config.toml
dataset = "two synthetic voices taking turns or overlapping, over music, noise or silence"
hop_length = 160
batch_size = 64
Rows from block 3 of a small spectrogram enhancement model, named by matrix and row number. Rows with one number belong to one channel. Each number is 500 + 50 x the weight over its row's rms, rounded and kept within 0 to 999. All counts start at 0. Numbers have three digits each. After the name is the row's rms in percent of the matrix's.
After each channel's rows are labels from the 100 clips, of 14976, where the channel reaches its highest value: "lies over" is the class under the peak. Only what is clearly more common there than usual is listed. The data: two synthetic voices taking turns or overlapping, over music, noise or silence.
# convs0: first 3x3 conv (model.mid.1.convs.0.weight, 288x288x3x3, each kernel summed), inputs 96-191
# convs1: second 3x3 conv (model.mid.1.convs.1.weight, 288x288x3x3, transposed, each kernel summed), outputs 96-191

convs0.71 096:494639449493509519445642532484503371502489514480525501523533680501472488560496528509516488455547490510529447522557515500515489499480506516521504506575505534495498447502523450517353517478548476495517485428474398499509492592508509526537493477479549418532495460506459511479628528632463535469
convs1.71 133:519415482439581490665573511497507504518540492500499464538481540512546567527470505486449570547492555561481504389503517507516490471513417541426531429484549496522499468496505632506444406402518495513495505502506464522509516508585548550503533503514535506406506482494494501528447508507426470382
lies over: two voices

convs0.40 117:500482426393534537502410514518508496507498479544459482591508434494573512494529585490491499447542508412439532496488418531573497498517495521521540505517486417475487357500510372472466494529523455537488503524528522549514427532513480457486545517485463454465503488484440484396465446487511515446
convs1.40 139:511517501514461513402504459502501545501518593473500509465498615526585447518570452457504446522445455501497508488595510562424514505488482489544460514624491530485508700500459601530499490433501611600528500452462536477503501481539538443486517451541521521556464521531453451461581496570468522462
lies over: two voices

convs0.81 089:466497461580484465608522512479500455440488633525553460415506530526476403520394499480485459505442505565445513581508438498534501506354517482472448496404553515507545443474522519510490449518462528473480492547507530467482469492531585485479414477483436417526533542554508560429527385577503518512
convs1.81 075:513489560410411516484507492499486565498484468459504491529501511447527579486547488605487512478440498486611494583501573497499534509502493456522511508475480475467500547499508427500510528562533478772498510498465482463509510504519456542571517508493604571470496531490495476553479539503441486504
lies over: no speech

convs0.261 087:477479482596510516520360516511485478410489457606509471500518407474493534491498414510526452537516499465447551494551478501481498439401497507480503478408496549452476424526445472539509517600431453470486508552539561454525506503409490453461597527486441483568523553546485512487407511472510525541
convs1.261 073:505481457408465506563485489500506512513529445450486513507469500517585626524506560450504458576440461493459467434497482534505498503528505510490456366535525484513478591490423673532481446366492630734467505454426497494483494463572522459460524489520454463476438435440506446543464527438497468473
lies over: no speech

convs0.17 086:458539432528487461553501414464500494456524667503489510409533537512481404505395524493545378504517484523461517679485466498504492504408520495500386472439570533515532421493574511456540504493472522463470494507453565445482456519491586486486423453483425403466497577587510550432517411555460570495
convs1.17 063:499482583471398533475521512500488554494525446484507488533486515447543571507546526567498498476477499502626490586498596496513531492502501443560519530471499487524498579501502497502513522506601526763500498503468499473498526511543437528554508513497620616487512504471526513556495551496520433505
lies over: no speech

convs0.176 106:444535472556501504573512482493518525468546480480510463437495526511520467533461460473500478436507474630495525546534412498534482447458478531543458529406545519494468500506531722510509505526455474504522474552536565464510470549525489515447541582476505480520545530501551406452568556491481500605
convs1.176 125:488495517384522492507523523531486482606382535443507545517501424446480609493552552541501524514442518489488424473428482478498533518519542503454495463508469498501495464500418270534498489480498412447483497481440371465482506499475559501502495415486479493401471499376517497522564502407528498397
lies over: no speech

convs0.139 124:461540486429466488507477489495506511511539459504509477440500534507522460482440486485499472483552480682518577498518453507539495452491494521571509542445511502504394487510494791513504494519473496515531501593501542486510405512503489517493522586447480477499435518474582495393509581538515509614
convs1.139 178:495490533376519507511514528535481494634355569446516581531500433436465619482605545538504523527429519492501453478423505499484546515526567474469492428545482505494507441500434352534511479478499448436497503487473369485491518496482562500488499414511497501397483506378526510461545511382486496369
lies over: no speech

convs0.132 151:539504507554443538493514498448518534526529495480506477569504522624637515498480594524517493492568471384609502459528515519596502454623509510620529495476553514511498443503524505505510503499550548498521508528466587487501494496525353474523508435421518509518494498501559435434389493457489537573
convs1.132 197:507558527447501520338476496535495534567428612490517566503525529467522510439633449538526477520477499498525527525530507538459546515489553432581494468598478531429508526558513478552538518518507495522528516492481478493515501496448563488498505413532514584499475595505442489386573486530442590410
lies over: two voices

convs0.80 089:433481368442500489519432417507499508586481453444488509504499457474500519493522473515476478492463498507537474307447451505498532504674487522317473500526519501503471596501456559515486496497542487479526473496430507508506478534460463385524534575561505439497503494441528436619546556485492493543
convs1.80 072:525481536564484458602529481497503465442527507519500480406501522540525408534466488478497539453514511503421499460525493469550501459454492519356493649447508536540454472498417363505446470514527552501480483466419509477501494498513515552588483503448466523534514465491497484532471503515576512590
lies over: no speech

convs0.229 123:535508511552449496522471479498479520512498511560513450559506491600651512392455576553508494480527498411572485466528455528516506429575526510694529533486507469486561453512517540503517491506553567515528493516497569512494477501484385401530494512460455493510506490532565465360460473476508516533
convs1.229 160:526518549472573546331468516536501509613442594494510533510513526480516502468646493504544497561489505534493537488527529547482533559551554439553491483617503523488484522522522519537485500507488520434531527506487472530526538505482536502427505454567496574500510585470511497361615523509499557450
lies over: two voices

convs0.227 030:449472414556521513571395560492524474451404571510551514510447443516484543473458489480477441517513518511521503477535482492537530520543507489375462471483656561469551373464470543537408475500510493437477503552453555483473486506539607406500468541503467452515498454468537537429365430526457505542
convs1.227 025:505450544417473502620478479489501553531553581459500512489435516505573497524519469491436500493469498498503503491509519515485515511539497473489507563496505516520501591487476555496512494513494588875453497470399520551522501497515459526496530513477498570535505396456492464521496555459372412507
lies over: no speech

convs0.233 099:546539506552511562498643456499479584487470491527498492573470621603649493479440509527466432411489498536576482573540480526519507434617520533619489539566527538466529540459585500476467509517593539577457499444508579495480484546521407494596618607463503447503482429553565496399460585489502512531
convs1.233 097:511492532494671500490485602560494468569484518514522500508510455485529516488553618508531576604499572541377514369520484508539547524607509493431514432517510496523435487522445519544427455455497519324494514531518468527522531508490593492422486474546450551502514533420518480466580549500535558420
lies over: two voices

convs0.114 121:519481458430582487559478555457504513456492499525497497575497448474496499584520587482493478473522507493390510570460460526549499507528510469555499478569551443557523397471527383476493495593509450530431460520544468521497438490494516491482550432489491440492464451565462525421545491549499505374
convs1.114 164:508496538515491487428513483520500553499518563535506450474499564511618461509504481488475485504479467500521522483641501530458528502514478517544518581511509494483502777502503586511479506516536533605507513481476493502501496493501457478516511492496515530584426522568450448605640509597529498475
lies over: two voices

convs0.282 097:491502473518546520562498484513499453503504521544526517432476468548499486540499487470475428519576442538485455490445485522518487462465560508427472443458605478608495478485595532514520471610533509409469519524344548502479437504451536496523458459402445484459362495507564523589535494506507492469
convs1.282 136:508505543511474500461516488490495548489560539497504462471503582513618471497499495473450459476494445500513496500619510500472503487504482547542520587483494459495497763501512511502502526555525534639507500466450502495494482507529452535526507506478492515584411503547479433689599514576517480503
lies over: no speech

convs0.64 083:494541526494448488481506505498500473517497429487510462495499551541597486498434499501488508481551499642537483460514482511614502452540505581617547529458513484500358491501512676503486474507496550493527502554505539511501425511523457481530550553455503530508457485458583511351484538608504501607
convs1.64 076:504510589395544537458517520515498476620345542461504552536501453444434620475619548514510517536472515499499480466480527500481517534555566466464501451569486504500502469500459338521496503482500439396518505498490367522497539524505549505490500439530502510406518527403560500443587511365528502384
lies over: no speech

convs0.126 111:502535453473527450466510487482471593449444487569454596490498589452444535560514473506498465501519497516490530548410529520478516582495523500456523544626630459534481477459467455472484532462503495579445468442503462591507464474518465550461620459492415405447461514477484548468540530530532503409
convs1.126 135:498461599505510472517567484477501511442538492495500425524496452513542501572451504471346567485496490513505492496527541428498494494484411511508531504411506505506500634492479645474485417397594488533454496499512449450496506512509453496640479500491606542396476513542450525588484489554481394413
lies over: deep voice